From a checkpoint of a small image classifier: widths [64, 128, 256, 512], 27.4 epochs.
Rows from expert 0 of block 7, named by matrix and row number. Rows with one number belong to one neuron. Each number is 128 + 32 x the weight over its row's rms, rounded and kept within 0 to 255. All counts start at 0. Numbers have three digits each.
# up: expert up (model.blocks.7.mlp.up, 8x128x256), inputs 64-127
# down: expert down (model.blocks.7.mlp.down, 8x256x128, transposed), outputs 64-127
up.23:120136116098104103111127148069129130122134116085112109132213188148109134160156090099116106111088153136129118103188087095091115191163067138110131092133105159132104111114098113109100108175155116
up.24:070113129150163110147185170084155137167093132096143082092136084141170170165167132098126087102097185122146141096182125131148125157090118133145146146153124139137122102098130138153162113071108125
up.25:082119061115130145140116118142115128161132127171095136100086055124193198156140214105107121137149114089150093095118123200142107143123153130121088149139174120079109160081131175110176121064086149
up.26:127114052123132120088133105188126113122160167194152149106185129146071104072096070174201142147152138147059182096099105100163167154122109089079128128185073147129126098087112161158146200210144134
up.27:045129129173169116112136147168112142114121110101174108070125063126219123127156192121158065143127121123164126098123089169153118119093152115139157111145187132142126145099167133146151130086135158
up.28:162148166101034179157089106070096115097115070129096160140118121121069124149120134081117159135113066110122129162123153151109112127157131148071111125125117140112108135122130102070155071120112163
up.29:099139144129081127172121149082105136096093070149114119159124113121081115156112100097133096114064102141142127114145155139130132161175191161119122117113118155127122122140072135128118073089133197
up.30:154134154099061134156080094061094111092129076119084146170135159120069121159135126087096143097094068118116134180141135115090097152152167184083118110107088131115118135128125101083141071095118160
up.31:074102130170172178183128105169117143154156096165085114108043057137124156113151131137108093162150100135128110126076099199131104107130147111119127164090208112152114131115096131105100057081123175
up.32:070162117094132113141081112126185144134125112123135111082172147124140084150136110118145097090132096147148125137129068166123169126162117118125132197060186156156165142142135097123160134133096169
up.33:136130147095110118142107109028116095090163090070124107138171173150144100195146137080115133111105162113136115118185111127095122166167124136108099085145164173148092150112098128120163103131111133
up.34:116131133138158081059130132055143115089099106047157134160168179141133153117155096110137098102099146139131136108155124127125138185162148159109145139153144143122152157116066135172150129076140134
up.35:182100063105077109102075128118124142114155198129191121164121104162125128124105124102185130103130094153121166130139123118144155090135170150040129101133124124206126051175111140143170108179089146
up.36:096142125150180068148163119125169154113114065062128120148150155117173147168154126100094079076147176148091124097134117166160076110123168161122126124126160125100152124118040134154113118117150112
up.37:069195152157142113091128152164153122077115140078173159137139150141230116172124148104107099109130126133123120121127143178182089130150140131113135081101143125091154140132156143147131167120144133
up.38:147138142086066182152090085105103119089127098133079158165077134105063141145118121077078134126121044113152136176117164152130104129158137167096099121084114121122099143123136120072155052102081145
up.39:087098131166117127092140146184148128077105110146099163117162112153179074109146085103109109133123158167077162116183082119123162105115143132145146109115120191090137110145091102118158143125113137
up.40:110100135112124123116127113103097113092121151088113102072114130109195128182110195157156140111115098090128107149157191167165163101127151133095043094115178149104111178125210124103172133127059143
up.41:095116180156109181148110126108131112179162149206091109095098115131139157134138200154115136160098073133120102132100090179118158096181155132145156131108173145116104156128141165132104090065120157
up.42:048141117166165166142128115207108148155181130155116118060083020154143160116171186140128119180114119147155114076108075206115130081095148102139155156124210117119138124106133142131092082093110168
up.43:079128134166179158166136103181094132160133111144116080057067046151179139135163170127132119153120113130154127085122098163159167097103178102132152158135213131152130145093139166154103107077108163
up.44:092121102147179157184111113186078138126171080186081113083052053140101162108141161132105074153135075121156124110091115201130113103138137124114110165088195132161122135107085138105132071063117157
up.45:131076161098105169118128143152135081139129115126116123083156096137135114134170127142140191128131079106169146096122212174120178158150191106077049071163175126104118130119195095098144084111038105
up.46:096127147161114186144144118176147095205106172190093123070102019124094131107139167087178118172137088084156155135104152143131166110107162126102125170127145138137096135127172144133110065081092138
up.47:068103152126145085075171171062158108116123139075158107121196138119211144179159138126105090108113185133149107107123072152129151168137150108115173093156153130147104081127136118126144109076136084
up.48:070152107175116107083118185146114127103110141060155069109124097145211092159147111142174077114107149128140122118123052142135118154142159132156167153155118159171127165119180150193110112080114135
up.49:089106149140123148086145129146168128102021089107123181112188157085150098096120207143178130066144068094154178120121147109161130121107140089153113100165163110130156152131152159125165119166119086
up.50:118148109123060116140133126139128110160095203107086139129093116096134153089062138135132119145181116136097160101067172093106125138164145131123118165084095144100117100129168111118164133159115120
up.51:174126147081091163149126118085088103127146122149059110082127108147066124171122186099148175122107087074134145147108185161097162142160148130054094123112127133105075132137155118087168062114110136
up.52:132102114155147123108140166129141099077155122086204125161150082119170130160131115128151095140106162125148114106154104140168133142105151131162133109130150124117193101127147118173093118094188114
up.53:100122144172194153185173092138163137152123104156120103098084115152092113112140095139112105146151153164106106104075080081133174133127186094174219189115170145146134105167065155181094111133134151
up.54:122126112188106159128100118186105112156127169168095148146086072096122170163129141132107107185162062083167129185123124141132127113129101129087143154147101108135134096129165152144126127113118152
up.55:113129124170197135137138123161132115160133140148140092068119033140197145137175203163172147136099138138150149107142121178162171102085166135133096140139183148163137143091185164144115140109070157
up.56:115123171131082135183151148072132129084196067055113071119191183149071106144136099087129115142087151096115075149120113161114117147168123179126136138145107147149149069120076135142113103110168159
up.57:102148121148104159191090089100074127122167099210072127125067111130070172147124143062103093140113075109115121152099139161109118109181144147104125164096141130108099111124073143090144067070092178
up.58:084160095131097139195101108089099128140112089167078130161066125132110189147125124029095099138129083109117104154113138154137098150222147150114134166087132136119101141128055144105142064058119159
up.59:156163145098049156177087093060097112103135094157084143170119165131039134155131114076099166108092061102103133180116151120122106134162149175081123129104089129111112125131123104072143050102108165
up.60:188134144079071168176066102088083115098080099129120148192087122097073178140129159091109170096107046100107107159118175147146105130190121209114070139105132143129123164113144138092157059126087112
up.61:074143181151163079133156109155158154187104085092126123085116119143123111078079105203154107107155090103156140092096103062132114113088142074154135145137184107170113103126124105147146123191133111
up.62:071096107135160129120149150084141129079112107060145097134143142110177140134139135126113082124113185145147053131117106177165141153113133148137149131163127144167144127129142121187109144085187090
up.63:147138142123104114157132127104116107144135147187123083049166103184136085143154182110137136115093144121105143158128163106084164127160082121086139103115105133152083142101124102148119163083095150
up.64:143125137100119133156132137118111139072204043067113082141169131093129105168114108084165166101080146094121084116126104149087166113123179145092122097117167163157138113140121104102111131081114142
up.65:125153099121058099126111159170169113084107160088123174135102171104133141148114104129115116126162104148102148110130147116123169113146139108174113119119101151086138156141158194178158142134097139
up.66:075158093162148081150104132134150171121019132141117145075086094150173147144134158042111058107107120130149086084075130126195091203119143168132133120137161119121145143094123089137168129111155129
up.67:079141136149170090106152198093186150098140115073175121123168120119206127151176105117108070119119198157178086124127099155164123162135149152164136150130127135176120163132143102160121144084147096
up.68:120117138163181132161135114122108116144179154151096081069079079158181164149163161131114149116110137141139133105147127173143158111099166132129098136134167133154112126106140167136089104070082176
up.69:128127106172190122150164104179140172183075124155140097084121121120063098083142090146138099148149130175095141090067118057097138141082118099164221175111131112122153077200103140190154101171157159
up.70:075111160190177149178133106184140154139139102139096138100043076146134129104157108142091079162133091146160088110075097173130116098089153128125187170099209133144143135118091126136084069099140178
up.71:132092110093170109146121101164158111080128082143118142153092100147113125158168131182150125164173070143136118116052103124108088107150175090188154173100143127124090109128084079068122116138131117
up.72:121183107178155107189121126132159107176068136123109133120112120100194139091152094154155091136096062134146094155055169184097075116114104121125092139107124109153103098115079184142169134071174163
up.73:080110124130128184093100112208114108114116155154098182117148111129067141126092071117111103114144075112129149103106102160129127092126128157115131179113133112145124058124126112103141058097125134
up.74:073141159229179112127183128185124180191075127157125043085097070132090102079130106126137105136134103156068139092108133042131167086110144101173203161149137103126129070151090152174100139121153147
up.75:117170186088161144116083090096102078162206143166084190148080125125044113129114112123082150159079098141097177105119140130174074097149126133142117157128052167121093091156145123113115120134113158
up.76:103133156160117138180148148014129096130137145126097118157137183163071149206113099094135136107111081119133097176133115148110110158213130156071154111110136117122134124122086101096117108134170167
up.77:118135119152148167178104091178091130146171087200065139112047084132101160119117128114098112150143075116133127149077106179112116102148150131114106160083189127141114145116089138090125069077098170
up.78:160079157045150091149132096044087132157149092164089143096154161163095099172165162103110158145104093080119077127066137134088134095181136113084147087150132116123088160129138055084120076142107079
up.79:123132090187136132131064158122103137158090171222181110111088121091155109098113156100140090140146126111098090137103155118116133142130104127096144170107129137143158172126107119114146158122148131
up.80:153132080115112178136086106128096103114176118100164166117144063195095143118169157113129123140123111125089123130120152097162119059191068213108143160115079124182126143151124077084098086144079178
up.81:181110163136115145145105080179144160193103142200127164070063158121090189108116126121148104175103093066106130132112142086139167102091085088176176121125103125118104104171181139106135113157127077
up.82:101124113112182105122064045148144160128084151173148118122117074152194166153098154122148106195141117141075146188088136119111172107120152137142140129124159118176111150127140134140172136132083118
up.83:077088128172161190163123111200116139170172084196113130129060065130119165135164161142117084179124094129148114126068071188150125085120155124126161154136218116125126112106102150107076074108093138
up.84:105093119141102167071123131159165114092110125058182175153121095118147108135144126145134126157138111119135143111184138170182082149124128141147146131113143119154175135139197101181121114122146143
up.85:081125121152088120149158120201128109164101206170133089068133049141066106111145117153175129124145115087107160122095147083099170138118108062129158157160092144119114121141135142154150108107123168
up.86:159145127115087132139109108100118067166135081135128124113138126163139100136150204152153143121156089128171097128095116166143179155158138093082137122112127115101109149125141086077191082118095142
up.87:094149117095084088082119137124153095143093124118192156107152092134161118146122138113173111132132162155086071112130099127115113184178148168129117101105126127203152108162167074167159137104145128
up.88:171076178108141093139169166119158125159193144129105101096145194125168105133103064184126171184150203169168138144081100139141191139115160091115097098173132164109080130163098120137144154099079089
up.89:082136104129137112087172153138141106081144172044192135123139122125191111117149107140111116134127171180096126105163122153173106152122131133168134136108130089153126129126140096172134151103137149
up.90:080075118128119112115147135052115130127106092110155102142116126098144130182119107047133123119102150123149143131146120042107135169160129217110114139143092161096110099150106140151130068126112144
up.91:163119135069109155136074101109072071128161128153073130106094141125140138155160211113125192132113066108110111128086161165144170120170161140102081084095154152118110178125136171082169080097073129
up.92:085107081190145133117130111171093138127163148223122134096107043124156184146157200152128095198121101137126088091122091174172149103132132137116124126131172124111114133074169150112147114086095171
up.93:106148113126098158108114060175056108174138182170120158093147104150121070124075153145120168136126071104108126138053131130072151147076124086091121103111145129096125138074144117084139129124159146
up.94:178172181079041128128175143106088089148111183185086157111108139107052135156081160112135172126084016053140127162107167129148140139162167144116123097136133129107110126154146097101167054112047108
up.95:149094103098137085137144133006149096152116109063137143160186154141130139156136127078123114103091136177116089080207092115144155184167102133130158141118108145154107095114073111111143099160149166
up.96:140136133126100167173108141065108115131155120174068132130112149136062175179152142087075143113086093091099108146103135141090135151229137137106129115080128120103117122104096135081126046091128144
up.97:106087111162128144128118149129132124097048132114129155129108101107161114135130140140139132088137091146183095092099150138111134143117159153168098111087151140146099136172119103139118101119122117
up.98:118108164151132113155124141175149127128138091168137086114136052156101124149155073119104132143102084147128113111084080163113154090097149099152139215091134207143114139151113170133060074112098147
up.99:094103127195142136178145150179121118174146118169101093088085066132079114140185117141131129171145144095099131117077128174119162131117142086131131146125154153132092086133110098163086093108097167
up.100:104134136150168178126101114168098132147146132204091145092072055128143194116149185140107107174121084134157071115086096176154137102122145133114137156099190123138119134115107141101105104083101150
up.101:104146076133163113128135103051113140106159088097086084164152127128211193196168143095110116116129148099088087104171121157130108181186112177109089163129154144086117151086127109140138144083122107
up.102:154156122067068163112107128142108102104097124184087177135064133117048146114108167089095157130119069084109129146119186133126114110137159180123098135093105120082134130107166131095179056093091123
up.103:166179111086090137117053119089089112076148066053120160160137140118181097164132163111127133095104066108140077126112107202136112155188177174128080120108145157115127193140134134119147133104110110
up.104:131139113108053136140098122055098113091133077111099140152149163141114167173136126069111119091090093109136093146154103167104084171192152160077118117136117144097105144122091118111139089102129146
up.105:116139134113063162150114141060101126112176082118096106132156153133067115163151124061092151140098107116104163145172110147111116125177131148099125074129120122109097113137077139084111063093137144
up.106:081125128111066192160124144112114125129073124140104162147134065097098141130138171111125146125125070103207145162156146124061102120135169198085098173142164118121139103172126071137106104144154168
up.107:178124101113146126123149102138126112078127155173116160089147092108111154143102197116154125170111110065137153137120154132162174117180093090104093123112152170103156135116150144097161111161110115
up.108:125126100118092189162104141081102092128127140138092123104067082106136172168162181085120140088111071115109131171130113161109151133167142186099139091099157151152085157153094090088152055084095170
up.109:155165139102110144126178106096125072099057196170047109138072174131094157111128152123082143158159106115125092196080159149116173120166133123095122145101139121138104116168105122140130149114089208
up.110:140135094154103152180107146055113088131172129131064126145134122139104193190144102053104112117082125131102120116134126165119140166152120181122158105090142142110112117099104112093087087077127145
up.111:125100218093189131174148094126160098087154109145163116075121104111188076101102160188151132133098108172217138083150127152152180131133201110139107125138165150127136131164119152173132183134124123
up.112:130127065118125161133113050198111126113151098131149164098158088131102154045094179120159154218153108168143221129115120143149112089180101146139079146111175139169124166090111115081169147173095125
up.113:129116180146127128148133129134122129208104180195094088055100125099112097101113136166174158124144105129112136141054159049105193097099113111142165152151119138105110124176127145159153148140147137
up.114:190153164148153117158126173099150104119153135150114112134099137109158115158105079130101141076127156209119158164159137161166177096091165154159089095125094169143148178160115207171126149076086169
up.115:115147110129113184130090121138141142065159080105112183194082165106056107122114127134101093140108079142120114155093107152136072112191135126116139136082160135137138150105104096077095123166154112
up.116:099129192127138083098124102165147155174164128173111151049137046124119169136128129106202151123104144087133152050119122102110143173068102148131119209117129158148145121152114099139109131134116128
up.117:058104110150153129140154123125115125186095143157151110130061088140178171127159136129109069164155099120188053155158062196149121140137131106098130135104220140135101181095157115099137094067125113
up.118:154136154084078200163109102113107106121134103147076153172100127106057140153131153100096157114115041096138133191125168158118091126156128166101090128115109111090100140118150139080152074098075126
up.119:132153135153165091149135130192154134121141137144148145115151137102081097118097064176168115169170132145148108120116166113165120124064168066146109203156105152146144117152161182163142142137103147
up.120:103108083180173124081169158200131163142063154178126098135091119141127088088086118159166132136175127141076139159143162088119091126126123082177134159143092120085136077165096146163158192128155144
down.23:132174098115076097163117127093116134123113152132109131129037111157063115106119121099079147124124083089078077175104098124117124106123099158120169140066078096110123144096118109098156065091138161
down.24:166183096106091134132062109136062139118124108154126123116105138132114119079114134130090160123103034176101145134166129130136094097113086170118123138079083115137131181084153122081144055123107188
down.25:150155133135137095078112163130091157082069142092222119101104146105197072078104185161116109134145132163136143141169148170207101076107134148134132073118133134144175204089168152159100135134114194
down.26:093082171090198121136182140156192121146126149097115104108150086144143107161184153123153121154136174086165108118142120160139136166169123099155113124164185175102110093126091117189081135141123107
down.27:185134182133144176129137153169108114082173109148147138129089176116186070101094105130119173172144219176151121135093105192163175096121209129136123099144171153158152155161107183190067174109135102
down.28:088152043155113084102127130132135143139091167126166107119172161146083171109139127097130092124102145099048135119152118060121111157151073115119191134124075083155119102133125091118127135177154116
down.29:090193056116105089105148108121115099148098176115114129118145124122070151158143103063117093127054094065083129143128117076108100135145043152125176146165062119122125129093156044134165155116168150
down.30:079173073149093086109149141121149145156088171115161123143146162137072146112140090073112097110106121086068125123146099037106102170157054128136186150105059098112116088113118074109165132169172139
down.31:142106152143138137066142163134130126087134111125170168175168164103221129149114156126140133147122172171194098132134099216161116111140170155130095072139188156110172156114108140154097174134158093
down.32:152146171093153117030137079133075118083126147065142082131110152144154124138104118098078058124131127115145112113163117153168080162119104186092182087099113075117190064125102145106118099112149061
down.33:092163044119079115108101088135143154121048134139116119130072096142099146079111086090076135143107062139101134151109134114125114147111084142121180172074093122124143133094163081101180084109150190
down.34:141153113116090089136101108144175128138106182151095121108104085120096144136155136096166132144086143170095152157151099126094114106124087100152138178111104139115107118152162118160131057102133168
down.35:135136207076178104149151084132122104184130114107091114061107104138089128152158198185161132136101181107178158147118182065080110192128094047138156157181140136116099084137160149176125196134145124
down.36:135165164115113150136111135107134151152108129133081143118129117165112119129097072132126177188144109116165161114099082143148092127087126063106126129094119135053123133112138131105113131133094180
down.37:092161182147127117132158202117135129132141092085166105057117144153145079079138135109114110137129203202145101117131105109153126100087161100173192142167091137158168142179132118179101146112180123
down.38:096136086159104106080126134121139146131060164094186104150169163123102116097115106119151100128122127106051145105178142039124125171180059121142164107122060089127136088117138092121146151180171109
down.39:099089088070147124136151144099121164116131062128100167140141131151129104134097149121179145164081092146105123152090070174144161099130092021125173138154092132084129129189127123138147134085186117
down.40:104131126115123109048103130208144150119117082074203174120153113114170097088139124090108107129109144163172118072153122144148099140150125134104148136154144113156170156119121143148066204151195109
down.41:151118077121182159092115144203139107071178139109152186187132143097173173154123126141130149109151137176159108115154169189155112140184161133182050134103168148115126144104103178119135146178128100
down.42:205085148122117153094146153132111130117157123152158182145161181100230110146100159181142148143143160149177104170116158215172147085124180127114090081123174140134132170099139173135117173136091120
down.43:200080134154150178100120149132091095089151105132156166158167141091213112142094140190154159100137114182187145135114154242141114088121163166112083079131168158169164191117131142127152193095104110
down.44:155137122138119124039130143153151131057100135109206177159157163111219124129086143138117099137129126146156127117149129190177099136156134157133114099135149124144186157107109144153103173169152109
down.45:114108111171192116085104174150138158080138110077171061130182096118224114141116151148143111104106153118141129113203141126168088161081082144137119145201122120169180107124106155216114173137177116
down.46:095111086098110126062144157137136109102128141070184157174088106116210155204127198132169126098114077161141173102207225181162111097084073148176094103071085155122174171119194128128162143082114129
down.47:127172104105141148177094136147082144126157093137107111134075114157103107062168090132091133158116078148135129125097087132130136083111122156158125173101072131132137155118125135128087048117089170
down.48:143117125116117190126184144114138127083147119132144162114159075137164097156090064097142149140105199154119130147114112171124159138139153088105103093183137154145155150162142133126113164118070103
down.49:170122121092195101088097176180098111152142094117169096071108146115141126131104128170105126121154124119166141086186138105145127075134122166103088110091160166138128154185138125145094106119117115
down.50:092129182138163114129173142169108075148169102098151117095170087142115119133141130150155136118091172055149140098117123100118159168145106080111112134154122129155123095189140087117115176120115085
down.51:082162042132129091132092138143128142123077137093203142151135105116145167117126129120129086078151072102120150124197126087163062166122077132147108118107110119154161136100116114139170154165189160
down.52:137113157134173156152134116117138135115148099123130090068117129132168094066163050097064146149133166178119126120087111083126132081133201114168108129145108129193133134166100135204080132092077100
down.53:116091125185154167110160158123197132139135131158139162171161159112161135198142164123127141158102165169156115119103038168135124111175195105144140097168185174095131096113085160147086134132163106
down.54:069125151089126096109168159090165152125140135102131146146148162153165105149127148126138072087154185136139116104164154103124109132135108115176123104137110167101087184110145127127153168144103141
down.55:161093149087120125065102153122103115081151103088188140147206161094227090148101171163142130114151130155182106128176148194167121121118133143118089080151146160136164169134138122136153199145106088
down.56:133158029110115097109135117162101109135084137133112134130067099174022205121134081121091120124133068117080096102089141101069105124116084101132166115113118126117079158135106104123173142103069142
down.57:127173081134062092086116120134113142135063161117191156154112176126133134107109122094103107117139102107084143150166143076142095124124058147139161121073089104124153154114123105104147123176194162
down.58:125199091128057102090094123115114152166061185136143132134084164123102113109102097094109131092110073120083145142163149094128079124117070134106168132063063113134150151088169108109150124155159213
down.59:070161062141104086091132101120133147150108147117156114134160172126075157120123110095112082115118099070056138125155132029092106167169050119130177150099068093130107102124116087103156141184181118
down.60:083141108119092084102180123112120140148085155125142118147189178138106135132120136108090094107137160103075112126182143054087117164189057095126196127155091110123126077123119080106113177191161134
down.61:154121127174140154107102159169150092105184136113195117171160037101180152118166159085150146115116153160120134065139071194174120135125205121169113098142150167078162105119108143185093105038138089
down.62:104156159166156127104128139168136156143187119136086085060120111195181086063097075102130169125109101210117110090125122089092137146090131102146128183170113176168139073151130117175138106138138166
down.63:123139072097177072111138076134080143105148140134141142120112138145141156086100121125164096108143030096153168134136217131098106132116087109155122099087140145117191164094138173088114107096061125
down.64:140177109152078126170088083103134121124075138062124134115105112177033145103102126135127126113148122109129173096129137120049105221189064094078141098123084109158085136102144083126194160171172085
down.65:118094194124198105159193133139139118086136162105104101101184110111129131142098121112176121115142184076127131152139116146073140154169070122086108185165072125140118108128124056128146189180140088
down.66:125175153158083137093121174094152162131147135158116104096122123150133070089147086157128139166125111149095155161084129141129148048089149108120142094125117122178143186079188150151118097133085202
down.67:122136131131123134157090155178142124146145106131068074088105102169125066090131061101109135154108129178115169110123073094101160084119160148141118172135073134151148115169138154196072149095144186
down.68:109109087111135161066105143141109121096088086097193164166173145115223114118119163137132140104142071144196135119194133196192082135113119159114086110103145141177156164097128093118162146139129132
down.69:112071136162139183132168141132181135162142122155107129122114128122173133186136192105127162181142179167187090110078060219150151138152179105133131135148206172098111128117131158141108125111134068
down.70:135076177134105146113132168148125108148132152146179138174151157104196135158145157131171151129119139163210104179141093209126128108130192158127124075124124157111143154100116184140111133106113088
down.71:155084106121108167138115137096108173124141109082165101141170150098163166137109112135092059179157129110143133115111147165156128153207144162152130075106123069157187142132114176131110138159197096
down.72:101121112083170066180094138134135141131120104167175129123133139085149117096171146117113158080108119093125154123125093074136151179176145154116113116086122091096076084112131060115079148143130093
down.73:053173125140102090099147147108172154122134142134157106108137133129164143148144199090132066109132091165117151089152159128137113159129121095130138098135074153113127099113110119125149148130124153
down.74:132106127132146156139116105145165103153178105174102155117155135151194144178143175166116167131122137164196070097135086215188148105135182132147091099171218182142135192084112169103096152101133137
down.75:174110120125117090154190088143180171109118079167109148181118153198104132125114165129127118109099144072142060134133141124111117136039083139118143133074113138094147125148136106147188132213170102
down.76:137212067124098134140072129163112147113088144125142158133105141145051156132140108100092066144092026085147152153151120122122090158111090126141143175081019096159124132064139098094178062092157180
down.77:119144111139094116050111161138132127105085159109221170154161168127189127115114141111112111121110117154133132138163100157169099136142139151144142088131142125116185173098106112171088164154200131
down.78:116147072134140064177077140195140132098100139152143120168158102091047141123120119163149120094141126110128124128119142111150107131112137156169103120131075135120149163087056126122125112180150211
down.79:172216090086133149112118102158089164125134162137139135106129149194151087121095163107107122115128131163153161158136123124152141056078146131132091101105146149106152157088160178126149164161124155
down.80:162138165109178112117147112089185148162137131185144103078147167108109119087119126163132094170166207110145097096173155087103169179115121051105128112152113116113075078129138123179129174113151079
down.81:149073161159171134108215139122160155174104185131136082108077098097204150144133133105112100130104124188126125116097107109162140127179120113147099129091100164116093180096095186157160112129113150
down.82:146140196160132134109137140124155142145125129136155138122164155111105139117107217180108134136205130126122120080064123122124168130143189079095137127160159150123118169130115177132132198120181191
down.83:141104137148126144062110143128140098118158135130126172178142157089195130163127097164117134122139139150165106168150128187140127105163167141167065086120176171092154170119109154136101140148123089
down.84:116079154138115108155171151099145176147093142138097088191133197097158078094111053110127110134172162177109123121119126085142140156135147103166198114120104114124147090152115130184117113090132125
down.85:088100134122131157090156187153184150134155149087167137150102083112215168150146202141163145130151162111183085103151134192141136135099101112133084097157165138106113178092170115129156136092093106
down.86:157123108117128128102074085143105163081137136125185120109094123129125136120134097135121094132128128117139183150112173153170084148088121181093099171091142108191200186097132164187087144187126131
down.87:127139176145164137104131142121110150150157178167148151090102150108149073137121162180110091123155132145153161136120127125105153070058143078197136121216168130080125119128181132129104104106137149
down.88:167099113094135161150096104164142081079140087152110133109126138083121108106110062121120142124129088144116128120138141151128103127135149159121065163065095132196158144157118159148088121116125116
down.89:103119194154154130131157157133135167172127121128117081107135147139119034122162109108125100140141243157134114097112090106136151114103135118163205148164153138130134109140111139206086131086142137
down.90:133175108132074068164122130080091121130100121107094121121114096155064135105147105130108122091087080134081162151139102079123159077071095104146130103091080107105074109061152096115159131105118181
down.91:113124107155143108098127120183148173073086141106201147141146135148147126108125128158096121136174117162146104166195190137186092165156098149140136133052142125195156124145125138160099180182192113
down.92:181154184090191105126144129189110120075127142095163160128137159107165059163115111124151107137152135151121122145146174200157093123104182148153099110065157165148138172064142219141097152166129142
down.93:138116118108158123112150089094090122095146132172175149149097150080131152085103128157168130141125137100166116098153210107150113091108128142154148153169094090133151127187125079166119116121090113
down.94:121114051092154105120122129132118132121117148123188115186167114115150152124108131136147079056165093103049147096174185122139065146151050123126121146118123101140133099108124136091120128187156147
down.95:131187085121077139116104099141120141139106162128073116124071109110058162117096140123104126135112073079077112152137146092094106113099117154104123122137059098105141155117199108099129093122116183
down.96:130186058134086089126123124136103143130067168091152148159072162133098144118080095098078100116145065106108139135177160079147087130130058148117141162047075104139142138112095124106154085176186161
down.97:105171122119168108106128159163152133120153147106153079105117103178165131166133104105104091175128183111105130085164123128127180155153063121125124114164072113079139095107105128169126161093107103
down.98:159164070190131134127127161098200098168121132102141158155159114077158123151108155121158106145123041135163110181224142175188112119143109142106032136131197097070162118106125116111159106086193154
down.99:119111107142112148080138122128132126156132052106162169156178104102151144184151173141170128124066115194162140080198062156140083125071166133162115092150166152124125170116134106100164137052090063
down.100:169126137110164107055119170159136136057126155090164142173139191092190113132105134142122137093142146165152129147156153181189119131141147121150034089124182134124155135103122149122100188180161106
down.101:108191104111077112110091114091128136102067211137136094140129102137082076086110091112137110157109144154097113128121156137123140146081060164149166127118116119143119130124168137114149063109141196
down.102:094112121117139078095173119089111124113083168096104100137174181158119135129129136114122096103150153114072117108156173064116136177164039131106157144123097098113142092148103144084116186168133108
down.103:091146128163133096083159156157187173111055166099145130155158141154088090075132109122094105154095175155090130095121119068155129131167096141142168122118098085193143088125167102154144169150144103
down.104:118179078122070080117113126104129119142078179116182102116089142135079140091127057094101104132110111067047147152142133060140125152119078144122177124073042092142141124126151097116164097130151166
down.105:107183063138065123103140131104140113121043160129147144138111091168124133134117107111112098116103082106086098172131140105148096155116075139111190166056074105146134174129126098115175039117165137
down.106:092199094126133097117121100094190091177140155126164152128228126103133109123135158188103092094114112108097119125147161092133108118124104125216182114138030125110105153131155148130133141090118156
down.107:149164126079148132151143108099087112125113153091194136145148138095153113107120132185167079113167085137085110111168116086202184131132115149141049109095119097167152155095108158132111172193111084
down.108:095216061150103076106088161173138145122065131089195165169107130131161148111164109148127139085156075134147192166172138154169092159132117154153123145095102115123193119123138119160122164129174152
down.109:112063114178168133110120066151136108146127114137149118131201109077101152134165151118145144103119113100082121071150144084120162132154105087118108199142162113144149112128114075122149195191157108
down.110:091188083127048126094101145135151142142072178087133116139057123123118174121101091072090114103115078117116126177146109094130067134113094138110147166098075087153121147098163152141187078079190161
down.111:109173143126153122132129149132177159095125097111082157143152147198129136175134134113127135158084130084125097110084111163138135131132072153118093166148086154161137146086156081200159110150112162
down.112:126084160128138152163115106156174143145105149155106091169133224125137074180147075156142140135118214066141067106167176151191218086136154157133148083088154133159144155191132168142166144142157081
down.113:135087078146154141071136153170163101091137154139156172152140128142165166157145144150147154110119181135125127096146115129149131149144174134177089128142210143131139096164113153152105153187155093
down.114:120070158084132124146144114143158123132139103136094166150150158081099163164095094121118117162121128091153093128066091132091117122196133099119113125113140112079082118126086100076160126158149077
down.115:110148099146082130083126159151138143109090139083154122169142197145131119101099107061110086172138161109125130118131115141135113174208122126135151080083082095137148114110118097125093113144168108
down.116:141137091138116188106141124115182089116138058184133137162103100175171173156169188118121131166116147118167121160137163168135126113127131138176128150182109147137104156104173176150194119131105098
down.117:143129145127128187108075167139141147089148132083178109129072120128191110097083104135127160091094172166100090092102122179153119115086149173137136130111157102153178178099137128188098099120123158
down.118:071136066143102087081157146105123163122071152076198106128193172122132151107132116081130097121121161121064134101170137050119103167170083116155162126113076101122138099129115092119144137181178102
down.119:133087152118123138099147127085149114186125115140064143099141106123163205140139133113177152098110092160164054100098111134120166178168132087138107093157142168118093110112115123194127177112114066
down.120:109095181107182126116204135145177120162162078116097114102127114129135107189151147121147123112133137156200062096111106163113168128146143084156105113177212120104136101124103152099123164079108071